From a checkpoint of a small image captioner: normuon at rate 0.013.
Rows from block 5 of the image encoder, named by matrix and row number. Rows with one number belong to one neuron. Each number is 128 + 24 x the weight over its row's rms, rounded and kept within 0 to 255. All counts start at 0. After the name is the row's rms in percent of the matrix's.
# fc1: MLP up (encoder.blocks.5.mlp.fc1.weight, 256x128), inputs 0-63
# fc2: MLP down (encoder.blocks.5.mlp.fc2.weight, 128x256, transposed), outputs 0-63
fc1.116 097 [122 121 126 119 111 136 104 163 134 115 153 107 147 118 129 138 122 151 153 116 153 105 140 133 140 111 100 127 146 104  82 148 143 145 171 126 117 140 155  96 106 109 168 135 106 125 121 168 158 112 103 133 131 142 169 153 113 125  86  44  75 173 109 155]
fc2.116 096 [105 137 124 123  91 124 154  99 124 133 100  89 125 122 134 179 144 143 135 136 135 129 133 102 140 101 108 185 119 146 126 148 137 141 131 145  95 113 105  92  95 113 136 101 150 136 124 190 100  92 159 134 100  96 123 117 110 141  77 112 172 139 120 157]
fc1.117 106 [119 110 142  86 140 134 112 135 137 106 135  97  88 128 107 122 127 157 171 170 118 137  96 105 107 113  95 155 165 140 156 161 120 153 147  89 121 115 117 153 122 143 155 122 122 166 151  72 148 123 138 161 152 169 132 123 145 122 139 117 155 145  93  84]
fc2.117 103 [ 80 120 126 126 113 124 147 133 105 194  91 152 115 124 140 154 108 150 145 144 124 132 141 121 119 124 146 122 118 152 119 160 132 114 135 135 155 127 129 125  94 160 147 128 116 154 105 116 110 141 167 154 127 128 190 137 134 131 126 133  99 107 112 120]
fc1.118 094 [123 138 160  91 126 108 125 118 105 106  93  87 106 144 119  96 113 139 110 109 158 119 124 149 130 134 136 155 140 136  88 140 112 112  87 100 160 124 101 147 111 110 111 138  91 153 134 128 108 152 163 124 145 148 114 118 131 123 101 127 124 100 127 152]
fc2.118 084 [127 112  91 128 142 158 133 152 117 143 124 123 140 142 127 155 107 156 165 109 123 128 123 106 121 196 118 127 168 167 112 127 166 152 138 128 132 119 100 144 139 100 130 105 157 107 120 111 156 143 154 123 142 120 160 104 140 145 150 149 108 170 135 151]
fc1.119 098 [116 154 144 100  94 140 156  93 147 131 137 128 164  81 153 109 107 143 130 115 144 147  99 170 120 144  97 112 104 129 159 164 100 156 120 130 118  72 109 134 121 118 149  85  86 102 148 128 146 124 137 124 136 125 113 132 147 155 127  87 131 160 145 112]
fc2.119 103 [198 119 159 120 151 148 126 112  75 129 124 126 121 127 151 122 124 107 131 109 119 140 124 107 146 126 126 103 123 152 164 138 119  95 133 161 120 112 149 107 137 125 136 115 156 118  92 127  83 145  69  94 117 122 125 118 105 104 134 140 118 123 128 122]
fc1.120 108 [115 138 135 161 115 169 106 135 125 181 126 133 104 104 106 134 136 125 117 151 159 125 166 154 157 136 112 141 127 175 123 135 103 154 110 123 145 112  67 112 126 108 114 138 114  96 130 167 174 137 123 115 127 114 104 129 146 128 131 111 159 129 170 117]
fc2.120 108 [135 141 127 146 127 141 115 145 122 148 116 126 114 128 136 142 116 146 139 168 112 133 132 161  63  97  89 135 124 154 129 120 140 112  55  96 107 106 137  98 136 133 144 165 122 113 110 133 111 107 132 140 126 150 122 158 143 174 138 115 135 131 105 124]
fc1.121 093 [140  99 131  93  88 111  71 135 124 130 105 120 154 127 146 149 136 117 191 144 129  88 158 122 101 103 133 142 143 119 146  93 123 120 146 137 142 125 144 181 146 100 106 128 122 138 102 118 174 130  96 135 103 128 122 148 126 116 116 165 150 103 141 126]
fc2.121 098 [147 158 185 134 166 144 143 125  90 138 116 116 135 146 132 131 114 129  84  75 131 117 141 144 156 126 120 115 115  67 145 141 109 145 132 122 129 140 146  99 133 122 173 132 123 114 128 158  84 135  67  85 101 156 116 100 112 111 106 121 140 100 128 162]
fc1.122 095 [186 106 140 106 109 147 136 134 160 132 182 157 134 160 146 106 133 131 112 143 115 153 103 152 163 114 159 100 144 109 115 143  98 128 130 141 135 168 181  81 119 122 143 125 119 118 126 134 127  90 107 122 121 169 125 192 164  95 158 129 117 156 107 129]
fc2.122 089 [157 156 181 151 157 151 100  90 115  88 124 166 169 150 116 155 136  93 153 112 191 100  86 105 144 134 152 129  98 133 114  88 120 149 134 120 113 131  91 144 164 111  96 126 105 138 116 127 106 138 136 171 119 126 126 139  75  88 103 104 137 106 115 116]
fc1.123 128 [155 153 136 142 144 121  75 102 141  93 155 149 130 131 144 143 124 114 116 137 111 119 147 117 144 129 127 166 114 162 118 150 152 151  87 129 116 145 138 120  57 140 115 111 133 128 138 122 125 137 130 140 102 107 130 153 140 117  89 176 111 178 177 164]
fc2.123 120 [158 111 125 119  78 133  95 143 142  88 122 123 109 134 124 134 126 118 101 142 114  92 133 176 150  92  69 163 133 131 129 124 130 118 135 127 118 133 161 107 132 136 115 139 110 139 144 117 123 117 145 152 106  96 135 123 138 121 156 161 127 148 157 166]
fc1.124 105 [122 142 149 133 160 150 157  91  98 141 116 161 124 157 166 154 103 158 150 112 115 154 164  96 143 141 115 156 140 173 118 125 119 165 138 167 166 112 132 144  69 138 149 120 124 155 154 134 147 127 124 114 146 160 129 143 169 101 122 140 112 162 124 151]
fc2.124 119 [106  74 109 101 113 143 131 131 137 135  99  97 144  89 101 149 156 123 166 114 130 160 129 108 134  94 134 205 143 115 116 133  95 111 150 157 184  96 154 115 110 121 166 145 124 149 143 139 162 150 112 144 128 117  85 146 169  94 124  86 130 102 185 142]
fc1.125 105 [124 123 148 125 134 137 133 162  94 145 116 140 111 148 139  79 116  97 143 117 162 116 114 130 137 176 104 132 162 166  98 156  73 127 112 116 155 104 152 158 141 162 119 134 128 166  82 138 167 131 126 139 153 104  95 128 147 109 102  96 134 176 135 107]
fc2.125 100 [ 87 127 152 156 151 168  95 122 136 112 103 145 124 167 157 131 153 170 159 109 144 141 130 129 114 108 131 113 131 112 106 142  88 181 109 107 137 123 103 169 171 127 155 126 125 119 125 129 108 160  88 140 161 126 135 120 121 155 172 153 141 135 120 117]
fc1.126 106 [120 128 171 119 151 120 106 127 156 139  99 160 153 119 114 190 118 138 167 157 112 121 126 115  98 118 131 103 113 134 136 118 123 100 110 125 102 141 128 103 117  89 134 125 100 157 110 159 149 177 118  95 148 141 123 127 112 102  92 167 146 111 132  99]
fc2.126 115 [128 117 148 104 176 125 131 119 128 174 139 107 162 118 151 159  92 120  73 107 141 169  75 147 131 126 113 126 114  96 127 133 145 185 156 144 132 165 116 123 147 124 175 128 117 130 144 154 115 142  52 127 145 140 134 107 107 106  78 158 142 102 139 139]
fc1.127 105 [158 135 113 101 129 151 123 137  86 134  93 125 136  83 114 102 126 128 130  99 133 139  89 159  89 145 103 136 168 100 144 142  81  80 113 116 144 118  90 131 122 117  99 111  95 140 145 122 125 143 140  94  89 160 126 158  83 133 102 149 130 143 140 168]
fc2.127 104 [148 144 170 142 110 110 156 151 106 121 148 131  95 122 180 127  89 120  92 100 118 163 119 134  65 158 190 135 172 180 165 126 149 114 104  84 137 108 172 114 154 143 153 135 137 141 102 150  99 145 147 102 104 116 162 171 145 100 127  70 133 165 121 134]
fc1.128 093 [111 111 144 122  95 117 101  99 106 141 117  96 120 150  89 135 109 117 119 114 111 105  91 156 139 111 109 132 140 126 121 119 183 148 136 156 147 113 152 183 115  82  88  98 132 155 130 122 124 124  91 135 118 171 129 103  93 144 105 107 112 149 166 113]
fc2.128 086 [138 170 139 132 118 122 131 120 127  92 153 143 131 123  77 107  89 130 102 135 146 116 150 114 120 113 154 148 161  73 147 121  97 135 138 168 128 124 120  87 156 136 122  71  82 116 127 143 160  89 151 162 145 113 137 166 127  82  99 134  97 136 154 118]
fc1.129 097 [130 121 100  88 102 116 100 104 156 153 135 125 122 191 136 129 152 126 139 127 124 156 147 186 136  77 138 115 122 155 117 164 156 105 103 134 107 139 129 147 153 174 154 148 154 121 115 131 134 125 129 106 103 136 111 111  91 138 115 142 128 135 118 122]
fc2.129 099 [113 167 127 151  72 138 147 107 122 131 151 155 124  88 129 137 129 132 148 148 130 123  92 127 119 137 109 115 104 164 126 141 146 127 144  90 172 135 105 183 119  85 124 121 111 150 128 128 150 200 127 166 188 115  94 110 131 149 150 149 124 107 155 155]
fc1.130 091 [155 144 126 130 124 123 122 110 134 152 114 105 145 178  93 106 101 141 111 143 125 148 143 126  87 136 124 175 143 119 115  96 130  83 123 144 134 111  89  91 148 136 130 125 116 142  91 132 176 116 110  74 121 125 121 106 166 119 163 149 124 133 108 152]
fc2.130 095 [103 138 115  99 127 123 132 117 128 164  97 131 149 130 135  88  88 137 107 127 165 125 140 133 199 121 159 116  89 104 145 129  84 125 130 169 115 108 116  80 127 148 168 158 131 146 120 122  76  67 125 125 111 195 104 143 103 100 111  92 154 104 154 161]
fc1.131 102 [184 115 163 110 104 168  96 105 137 134 126 128 115 114 125 143 144 139  74 109 130  97 148 111 125 129 151 121 134 128  90 132 101 124 126 138 107 143 136 148 122 157 102 141 117 193 106 104 112 106 127 105 147 141  49 134 111 129 102 141 139 183 115 196]
fc2.131 085 [ 97 138 107 108 130 114 108 117 119 112 140 152 121 140 119 150 117 113 134 139 142 129  89 137 158 146 129  94 160 175 129 141 133 165 103 121 135 139 123 134 134 112 142 157 171 106 156 134  82 167  86 132 125 105 160 131 149 179 144 163 146 100  80 127]
fc1.132 087 [111 165 161 114  97 148  95 104 107 126 133 114 152 148 113 120 154 100 130 143  95  99  83 122 115 164 126 116 122 120 126 147 138 171 129 117 142 139 156 148 116 140  97 124 162 127 128 154 126 160 133 139 113 120 156  99  76 126 130 148  94 128 157 123]
fc2.132 099 [113 130 102 104 160 138 133 132 126 136 187  76 156 133 135 141  70  83 160 128 121 145 121 164  97 119 118 121 175 127 136 121 107 107  98 130 146  99 137 152 132 117 126 102 140 128 152  67 139 101 106  83 147 138 119 131 146 140 120 157 129 107 154  97]
fc1.133 095 [142 134 146  94 128 180 152 142 194 118 101 116 157  97 147 137 102 175 155 128 156 143 107 170 102 146 131 119  95 156 118 118 118 118 138 111 139  90 141 116 103 143 121 129 112 137 126 117 113  94 111 113  98 124 127 148 103  93  98 117 135 144 162 114]
fc2.133 092 [136 123 133 164 175 134 105  99 120 112 116 142 106 105 131 106 158 172 147 110 126 102 156 139 110 129 108 132 129 145 100 138 105 141 117 135 182 177 117 107 110 111  84 137 109 103 175 147 189 150 109 103 103 100 161 112 143 127 161 115 143 137 123 175]
fc1.134 108 [ 97  93 122 138 150 111 138 127 170 108  66 142 117 123 135 129 145 134 163 136 151 134 138 158 109 121 105 122 133  90 162 153 167 129 120 162 129 113 137 130 121 134 146 102 140 157 165  93 120 159 128 118  83 101 158 102 140 145 140 132 111 119 146 141]
fc2.134 103 [115 130 139 162 136 107 104 177 144 162 100 146 118 112 143 101 115 139 147 110 124 141 123 157 130 137 118 146 212 119 139 140 165 137 107 120 125 120 132  95 107  86 111  91 109 126 164 149 147 141  97 112 107 136 131 107 122 151 136 157 142 108 126  92]
fc1.135 105 [135 146 100 127 130 136 111 144 160 131  88 116 129  91 116  97 106 148 159 100 155 154 129 101 137 141 111 151 187 106 131 146 163 112 138 104 138 130 157 151 141  78  94  90 138 137 126 158 115 137 133  86 104 130 141 143 112 175  98 137 134 133 132 150]
fc2.135 102 [123 158 182 153 141 113 122 156 156 155 143 137 135 127 128 113  71 100  83 135 145 126 123 113 111 155 158 115 129 109 108 126 162 152 107 168 139 112 157  94 137 121 111 113 143 131 130  96 117 141 114 121  85 129 163 104 142 138 154 122 172 134 173 111]
fc1.136 102 [127 136 140 151 121 145 101 153 124 147 137 118 124  87 104 168 166 158 108 122  75 112 144 121 149 108 136 140 112  91 129  94 111 127 142 151 170 121 110  87 173 165 113 146 178 138  83 125 144 140 155 125 130 126 139 131 124 124 134 126 155 119  51 171]
fc2.136 092 [134 133 142 148  84 151 107 157 147 104 109 147 142 111 110 156 119 133 122 166 112 126 100 202 101 143 124 157 123 151 126 131 152 131 115  99 154 132 108 134 125 158 149 165 104 162 177 129 136 118 143 118 156 119 136 136 140  73  81 149 144 107 105 136]
fc1.137 095 [140 114 126  92  78 163 143 115 132 114 130 147 106 137 151 166 103 164 139 127 144 171 136  99 126 102 109 149 135 109 127 182 118 145 179 196 108 161  93 139  88 159 143  64 109 122 136 130 121 112 161 120 131 140 114  86 141 146 116 121 130 140 167 130]
fc2.137 103 [112 110 115 139 133 141 105 145 133 138 146 137 141 129 181 105 146 115 157 196 156 146 122 161 131 149 102 129 156 107 154 109 146 113  91 131  85 170 116 123  97 129 146 131 111 103 114 120 154 113 113 164 143 143 173 116 118 128 137  92  89 163 125 147]
fc1.138 108 [146 157 173 147 105 149  91  98 106 118 109  96 136 150 106 127 113 138 162 140 153 156 123  98 139 114 133 112 181 122  91 156 110 181 141 195 148 148 141 171 140 144  94 108 127 142  93 140 148 148 143 133 100 102 161 134 126 118 114 125 129 134 159 118]
fc2.138 112 [139  95 115 126 161  89 142 113 139 108 104 133 159 109 112 138 152 134 112 118 133 124 136 112 179 138 126 106  73  79 125 154 127 120 121 140 105 154 115 174 168 124 122 129 133 142 136 108 110 152 123 123  84 148 144  89 172 115 104 151 141  77  96 152]
fc1.139 106 [ 98 121 182  92 123 114 113 115 121 142  99 128 168 135 113 153 156 166 139 105 151 135 109 127  98 126 157 154 142 157 142 117 134 139 111 114 113 149 106 160 132  96 118 138 121 105  99 103 114 136 142  92 171 183 157 121 106 121 134 166 126 130  98  89]
fc2.139 097 [134 100 142 138 131 109 111 188 124 135 136 161 170  91 146 139 178 142 104 161 141 161 125 144 158 121 163 131 107 132  89 100 137 122 131 100 167 152 123 139 150 129 142  98 107 145 158 163 139 146  72  88 147 136 184  97  87  91 128 123 126 130 123 117]
fc1.140 099 [ 91 136 148 122 154 111 144 104 170 151 124  90 113  94 138 170 134 158 123 155 118 131 120 150 143 119 110 153 105 131  85 101 137  92 112 140 139  92  72 110 148 138 161 208  92 148 112 161 143 111 109 110 190 107 122 130 116  89 115 138 153 103  96 128]
fc2.140 124 [132 162 112 125 129 150 106 131 129 159 111  95  84  82  82 105 101 122 162 115 168 126 116 123  97 137 115 145 111 138 157 111 125 161 116 162 112 128  59 137 141 126 138 106 124 129 140 137 131 123  98 152 116 107 119 115 149 102  36 112 122  69  93 155]
fc1.141 104 [133 136 161  90 120 170 117 144 138 172 120 185 128 108 158 112 141 126 128 122 149 131 128 148 127 132 103 116 137 130 157 142 123  97 116 113 111 109  69 157 135  95  99 152  90 103 147 117 167 105 106 106 145 148 142  90 158 113 121 106 141 142 111 117]
fc2.141 096 [123 108 119 130 138 117 127 123  68 187 138 143 125 167 114 158  86 127 133 133 135 141 127  96  87  99 152 170 106 176 110 153 163 115 118 151 143 154 156  99 128 107 123 105 190 101 126 150 103 139 132 132 183 138  92 103 112 131 103 129 136 129 153 134]
fc1.142 101 [138 132 100 104 121 144 133 112  84 126 174 147 145 116 146 123 122 110 121 113 158 130 134 149 157 139 123 142 127  85  97 140 128 114 147 100 143 131 124 105 124 156 100  88 169 155 102 119 106 107 182 101 135 120 132 138 151 163 114 131 149 139 154 186]
fc2.142 113 [152 138 137 112 135 115 113 119  94 157 121 120 111 154 121 118 140  87 149 137  79 150 104 132 105  92  89 135 124 174 183  91 131 118 110 151 121 131 138 143 137 102 141 128 152 117 166 113 145 143  99 113  62 173 105 166 163 137 157 112 126 142 163 126]
fc1.143 100 [103 126 180 171 168 191 150 153 143 159 129 107 123 127 130  79 123 110 155 127 128 133  95 134 134 142 128 111 122  99  83 152 132 172 143 102 126 163 135 138 166  97 145 103 128 118  79 103 125 111 128 124 108 134 136 129 142 150 120 136 109 177 130 168]
fc2.143 108 [116 134 166 126 134 119 141  89  95 155 155 116 111  84 173 147 147 118 145  86 144 145  96 141 137 104 120 100 179  85  95 154 107 130 127 139 112 174 121 136 161 142 109 105 107 145  97 121 139  90 115 144 137 137 116 116 100 174 113 117 114 191 143  93]
fc1.144 110 [146 112 156 107  96 129 109 138 147 118 130 166 133  96 111 153 166 125 107  94 192 151 150 134 139 133 121 163 155 112 135 162 145  69 129 170 144 107 123 115 167 166 130 131  98 134 139 190 137 126 137 125 152  82 141 125 101 104 118 103 156 129 153 145]
fc2.144 114 [137 126 124 101 130 110 121 139 160 152 178 123 132 125 130 130 149 171 164 145 127 125  82 129 171 134 102 153 154  86 139 127 135 123 136 119 126 176 138 163 137 133 133 128  71 132 100 161  80 164 106 108 172 138 152 141 111 162 114  95 144 165 132 190]
fc1.145 102 [120 157 150 117 184 165 121 112 126 116 114 116 127 106 156 162 162 175 128 112 123 145 149  55 134 130 112 172 152 155 156 147 121 123 109 157 133 123 120 103 105 122 121 114 131 171 135  92 124 101  83 131 112 108 144 153 180  92 121 161 150 112 126 175]
fc2.145 097 [ 88  95 131 116 126 123 118 112 143 129 116 107 122  87 113 108 153 146 121 109 172 121 121 145 120 150 145 191 124 131 132 120 153 134 115 136 134  78 120 167 126 141 142 163 133 124 135 168 171 128 172 131 121 183 127 139 161 138 127 158  99 120 143 196]
fc1.146 111 [127 146 152 160 121 155 130  95 124 146 145 119 156 127 145 130 148 146 102 146 135 156 118 132 147 158 105 159 125 152 131 168 149 123 125 120 140  83 138  96 105  97 127 152 116 155 143 132 152 120 115 191 152 136  95 103 165 142  83 143 131 178  76 135]
fc2.146 103 [116 128 110 149 141 107 127 145 134 128 135 119 118 121 129 125 135 126 138 117 191 103 212 113 157 162  93 182  99  92 126 152 113  89 153 121 150 102 146  85 121 137 138 133 144 112 188 105 116 102 110  86  94 168 132 159 151 128 113 104 119  78 130 109]
fc1.147 098 [ 83  88 134 158 119 163 116 186 104 112 113 135 125 140  93  61 113 109  96 149 167 115 135 119 145 114  87 141 156 104 120 189 136 137 127 141 136 110 121 111 136  99 162 140 125 154 134 155 144 137  92 112 124  94 100 140 129  94 137 153 129 142 177 152]
fc2.147 094 [ 66 111 128 114 109 129 103 125 129  77 131 161 176 193 156 150 146 130 114 117 124 186 178  99 126 132 137 127 127  80 135 160 146 129 140 120 111 120 118 116  92 129 152 119 104 136 110 168 140 148 110 145 129  60 133 146 131 106 147 124 122 113  95  72]
fc1.148 103 [112 133 156 110 109 160 148  97 147 109 134 152 125  97  93 111 150 146 145 152 129 145  94 155  74 133 141  81 135 130 112 112 130 121 152 116 133 101  92 108 165 125 112 126 120 121 147 103 112  93 149 128 133 159 113 119 105 135 112 109 204 110 129 135]
fc2.148 112 [149 124 122 116 101 121  91  96 142  79 133 106 109  98 152 174 133  99 101 134 122 111 165 129 148  99 115 126 132 180 130 121 102 102 162 126 102 114 130 146 127 128 104 129  84 135  99 123  94 109 153 140 108 122 159 134 126  99 163 154  96 145 119 116]
fc1.149 099 [191 143 159 131 127 130 137 192 129 151 130 132 123 121 129 187  67 110 102  92 174 117  99 140 153 131  95 151 142 114 132 136 117 144 119 109 138 130 126  64  63 127 127 122 124 153 166 127 135 131 112 107 118 116 132 114 128 133 113  87 145 114 119 135]
fc2.149 097 [140 157 111 100  86 128 118 104  90 103  92 163  87 121 132 132  99 104 162 147 118 155 116 137  88 128 123 115 151 105 112 133 165 138 146 177 135 162 107 144 131  94 154 170 194  92 101 128 134 120 158 106 160 145 167 143  99 137 126 140 140 132 128 157]
fc1.150 089 [159 132 119 107 139 140 120 125 158 101 147  74 132 120 118 145 150 147 183 123  93 139 109  91 134 121 124 113 121 132 111 139 138 111 117 136 162  88 136 158  70 101  94 132 162  99 125 146 132 121 155 117 148 115 106 125 114 128 105 156 173 116 101 149]
fc2.150 092 [127 145  84 119 100 142 121 140 131 120 125  77 153 136 141 151 129 127 125 150 149 140 144 174 123 158 145 134 132 143 174 139 120 161 127 137 110 129 120  81 121 115 125 149 137 179 114 134  68 126 136 117 147 141 125 141 136 138 143 180 113 158 134 132]
fc1.151 104 [144 135 105 139 137 159 130 133 136 138 138 134 157 128 122 122 123 102 132 109 163 179 118 114 170 109 174 158 117  59 126 154 128 142 123 185 104 135 106 139 149 126 100  72 160 116 129 111 107 113 101 118 143 151 149 159 145 157 126 109 187 129 111 119]
fc2.151 094 [164 119 107 124 153 114 146 151 163 122 189 144 166 112 155 130 131 126 187 136 151  96 127 170 161 145 151 170 144 104 154 153 123 176  97  86 122 134 139 125 146 127 129 103 137 115 120 159 133 141 122 155 122 104 125 107 110 155 133 116 153 121 126 139]
fc1.152 102 [158 137 138 116 114 128 142 149 101 103 147 121 155 138 139 140 143 136 163  93 129 159 122 119 149 125 116  97 128  73 132 106 157 144 187 125 107 136  87 152 105 117 167 148 161 147 124 138 163 140  89 132 116 160 171 161 134 154 112 121  77 136 166 155]
fc2.152 102 [107 145 108 115  96 134 100 101 121 122 137 109 137 111 136 171 160 103 128 120 116 109 145 175 128 104  88 149 128  97 151 121 143 118 117 115 116 142 121 120 132 125 157 148 164 146  87 110 142 120  95 142 155 102 124 133 143 151  83 129 101  92 130 124]
fc1.153 092 [181 126 108  77 172 161 122 106 157 111  85 164 107 139 113 123 113 140 120 106 106 111 110 159 152 112 104 136 130 153 116 168  90 119 136 113 122  96 151 143 128 186 129 125 161 157 137 160 124 108 163 114 180 152 133 153  91 106 148 131 126 123 120 175]
fc2.153 091 [115 118 120  82 106 110 144 118 104 128 111 129  93  92 145 138  88 149 132  98 116 120 120 150 113 126 129 124 112 141 134 130 108 120  75  85 135 102  98  99 133 130 148 158 119 136 106 125 111 160 115 117  82 119 195 134 140 122 153 145 112 171 188  90]
fc1.154 094 [145 109 115 114 129 145 102 131 119  88 116 130 179 129 147 122 158 141 104 172 145 139 121 119 122 143 117 156 147 134 125 173 146 176 127 162 142 137 137 110 135 115 156 172 170  91 113 160 131 159 144 123 140 114 136 151 117 128 143 142 166 108 169 125]
fc2.154 088 [134 131 112 141 106 112 125 106 175 148 119 113  83  91 135 139 115 117 170 134 130 140 140 112 127 138 124 114 103 110 123 165 132 118 141  93 160 128  96 109  81 123 113 135 170 180  97 130 110 144 109 170 149 201 129 101  89 122 153 109 123  88 138 183]
fc1.155 097 [175  86 170 142 125 135 139 117 130 134 137 124 123 113 131 136 117 145 133  97  82  96 132 120 145 135 118 126 123 107 125 146 153 168 116 116 143 168 136 162 143 150  78 135 149 101 142  74 137 149 106 133  98 152 154 120 134 113 166 127 126 137 119 129]
fc2.155 078 [130 148 142 119 106 131 102  80 121 140 163 133 137 135 163 124 111 104 118  98 118 130 120 120 118 104 118  58 148 114 125 167 119 153 135 155 138 157 128 160 155 119 140  95 121 127 151 101 137 134 125 142 130 127 108 170 142 120 116 140  98 159  96  98]
fc1.156 100 [180 131 165 100 146 110 130  76 122 137 108 137  91  89 166 129 162 163 114 105 153 112  77 113 143  82 136 125 129 105 125 130 135 168 141 157 114  76 117 123 138 129 140 111 133 140 135 144 144 123 142  83 140 149 127 150 180 146 105 149 113 137  99 115]
fc2.156 113 [164  95 143 104 101 115 153 117 102  82 121 108 155 126 168 173 148  77 118 112 101 133  97 105 152  80 143 111  98 120 138 152 159 125 114 123  84 149 132 115 136 167 139 139 134 132 103 105 117 131 131 157 100 127 164 169 153 113 167 113 105 157 129  89]
fc1.157 104 [132 135 106  88 149 103 141 196 133 132 117 142 134 139 132  95 110 137 131 135 123  92 100 160 159 162 140 126 168 103  79 171 138 143 166 117 141 127 117 143 108 137 116 144 119 122 154 135 108 135  98 131 154 147 134  96  96 148  98 118 187 142 142 142]
fc2.157 115 [145 108 145 133 113 126  93 134 129 109  93  98 115 139 123 157 136 139 152 105 168 151 101 134 119  80 136 145 115 146 131 135 140 122 156 110 132 120  98 129 122 141 168 158 124 119 137 121 163 115 150 175 193 138 129 134 158 142 141 101 162 113 143 118]
fc1.158 109 [114 146 118 131 140 171 130 153 108 125 154 104 108  98 128 104 122  99 134 137 110 105 127 159 128 161 126 139 169 109 154 165  88 110 137 142 130 128 133 120 130 150 158 125 159 128 153  81 153 133 111 137  94 103 106 128 102 112 113 141 128 156 142 123]
fc2.158 113 [115 134 120  98 138 153 140 203 140 139 144  94 111 131 168 131  98 124 123 105 123 151 105 141 108 160 130 120 148 178 127 150 138 120 124 118 119  91 112 155 117 132 174 157 145 193 109 175 118 132 112 109 112 118 153 155 116  91 157 126 155  90  96 155]
fc1.159 092 [107 125 117 127 148 183  94 143 133 134 118 134 109 134 115 131 140 112 100 139 122 118 148 122 121 138 131 142 126 114 108 129 118 156 116 115 129 100 113 135 133 103 115  63 136 137 127 171 211  91 143 118 126 125 152 154  89  91 116 124 100 101 103  77]
fc2.159 097 [ 85 110 133 111 175 129 104  92 164 144 160 131 149 114 172 165 116 141 139 109 163  90 149 111 151 121 137 107 115  99  81 140 112 142 134 107 142 129 158 115 125 146 149 120 118 151 145 159  98 130 146 163  94 183 101 130 134 151 135 152  91 132 166 131]
fc1.160 099 [136  93 145 131 154 134 147 133 145 144 164 132 133 182 128 107 132 112 119  96 160 150 119 152 171 135 174 132 142 111 121 146 138 181 107 149 121 153  92 107 122  91 152 101 140 147 131 113 125 124 168  98 124 134 136 132 125 139 132 143 163 160 139  90]
fc2.160 092 [153 165 110 158  98 123  91 136 121  95 165 126 105 138 101 141 101 139 148  87 131  87 101 133 166 144 119 118 125 143 164 104 137 170 123 136 103  78 125 161 117 100 159 115 149 120 123 162 135 123 128 135  89 134 155 144  56 146 102 106 106  95 125 141]
fc1.161 096 [125 107 152 156 159 125 150 115 178 124 149 155 125 114 195 135 143 151 132 124 127 204 115  99 161 145 148 131 134 141 156 112 151 136 133 141 137 119 106 128 141 149 136 146 128 134  73 109 157 124 125  83 127 150 109 126 149 112 131  85 145 158 145 143]
fc2.161 087 [122  67  81 189 135 115 128 157 147 130  85 151 115  93 122 127  97 149 125 160 143 128 113 163  90 153 134 141  98 110 121 112 121 104 125 149  94 140 112 133 124 143  97 148 124 107 131 157 127 140 131  99  93 169 143 107 160  80 110 124 172 136 111 110]
fc1.162 099 [123 115 168 150 164 133 141 133 165 129 134 166 152 127 142  83 131  94 147 140 145 146 126 168 137 102 118 139 123 128 153 127 165 105 105 137 127 126 139 109 164 131 141 127 173 113 119 143 154 114 116 114 158 144 107 115  85  83 170 107 147 148 133 152]
fc2.162 093 [108  94 143 156 120  96 115  95 124  93 111 174 124 124 137 130 124 130 105 108 124 112 113 141 168 139 139 115  68  92 148 144 130 110 136 114 138 125 125 168 125 118  99 108 127 100 143 169 107 106  95 134  54 153  91 159 165 143 168 117 135 112 186 161]
fc1.163 098 [143 158 131 153 138 131 114 123 124 128 152 128 131 151 113 148 143 127 112 109 127 141  73 151 137 115 100 163 136 114 118 213 137 134  65 151  92 140 136 132 159 140 141 110 130 149  97 135 169 149 121 118 110 173 158  69 139 116 122 149 140 149 116 100]
fc2.163 087 [125 137 149 106 116 111 140 143 168 145 113 151 149 123 148 118  85 113 129 134  95 114 144 135 165 104 145 123 131  85 173 134 103 146 131  99 137 137 145 166 120 107 172  85 115 110 174  90 135 145 104 155 125 122 121 108 126 112 145 122 125 111 150 143]
fc1.164 098 [ 96 141  89 177 130 108 126  95 139 132 100 185 113 156 155 115 126  73 120 132 158 111 128 168 157 153 121 133 173 145 155 130 162 144 146 123 180  80 156  89 120 147  97 171 110 124 108 131  95 104 140 145 132 107 130  76 171 107 111 122  88 120 123 121]
fc2.164 098 [125 102 161 115 163 112 111  94 130  79 105 164 148 157 113 103 120 122 115 133 161  87 138 125 153 164 117 157 108 106  77 119 169  66 122 162 154 156 157  83 122 118 126 128 139 105 103 151 133 155 101 143 111 156 144 141 129 100 145 110 121 103 128 143]
fc1.165 096 [127 134 169 157 145 172 113 120 162 157 103 106 182 110 102  94  91 108 120 142 136  59 172 105 114  91 110 110 140 141 127 144  91 109 131 111 161 103  98 134  98 141 126 125 110  82 152 128 104 153 127 146 138 102 150 134 115 104 180 110 115 134 115  95]
fc2.165 078 [ 95 125 115 137 151 130 125 120 105 164 147 109 132 126 142 156  88 153 129 129 137 143 128 154 156 159 107 146 109 115 133 152 101 146  96  94 111 109 147 107 157 143 206 134 130 106  96 127 142 106 134 130 152 128 110 131  95  90 129 115 171 110 147 107]
fc1.166 106 [121 172 178 115 134 189 105 137 113 131 111  85 161 112 161  92  67 112 150 144 133  97 121 127 118  72 132 143 129 113 162 140  92 136  74 111 142 111  99 146 105 120 130  94 107 118 122 135 126 129 116 162 150 133 109 114 123 158 103  88 104 145 138  77]
fc2.166 091 [130 141 145 183 163 113  93 120 147 127 148 108 121 111 118 133 105 128 101 161 115 140 112 158 119 107 108 100 147 124 138 137 146 165 120 140  97 118 122 103 123 131 153 157 157 118 110 134  75 166 146 138 147 158 102 144  82 140  99 163 114 149 110 125]
fc1.167 088 [104 128 155 117 150 118  90 140 165 173 118 103 113 135 117 107 167 131 123 136 105  98 142 125 104 143  90 172 118 117 115 172 108 161 141  99 143 139 132 127 117 124  95 130  72 122 122 110 122 116 136 144 168 128 145  83 119 142 161 123 160 139 139 158]
fc2.167 090 [151 165 140 165 131 134 136 140 115 125 147 102 115 124 111 129  86 112 142 130  82 180 182 111 143 167 129 126 150 156 139 127 139 136 135 170  97 107 131 108 107 102 152  83 130  89 108  90 138 112 133 123 105 152 108 107 117 125 113 130 117 156 109  84]
fc1.168 101 [114  86 140 109 117 150 118 144 135 111 145 186 143 141 161 118 161 142 116 160 117 113 112 129 139  57 161 137 153 115 158 132 120 142 171  90 175 170 149 110 136 144 135 175 131 109 115 119 124 107  72 127 122 140 163 102 175  91 121 158 160 125 108 116]
fc2.168 090 [117 152 111 137 108 131 132 113  93 123 120 133 117 144 108 118 177 136  93 159 111  88 144 165 111 130 166  86 147 145  87 123 137 159 118 132 135 151  86 150 130  87 128 139 117 139 105 136 127 134 102 118 141 159 103 117 109 120 116 102 149  95 139  94]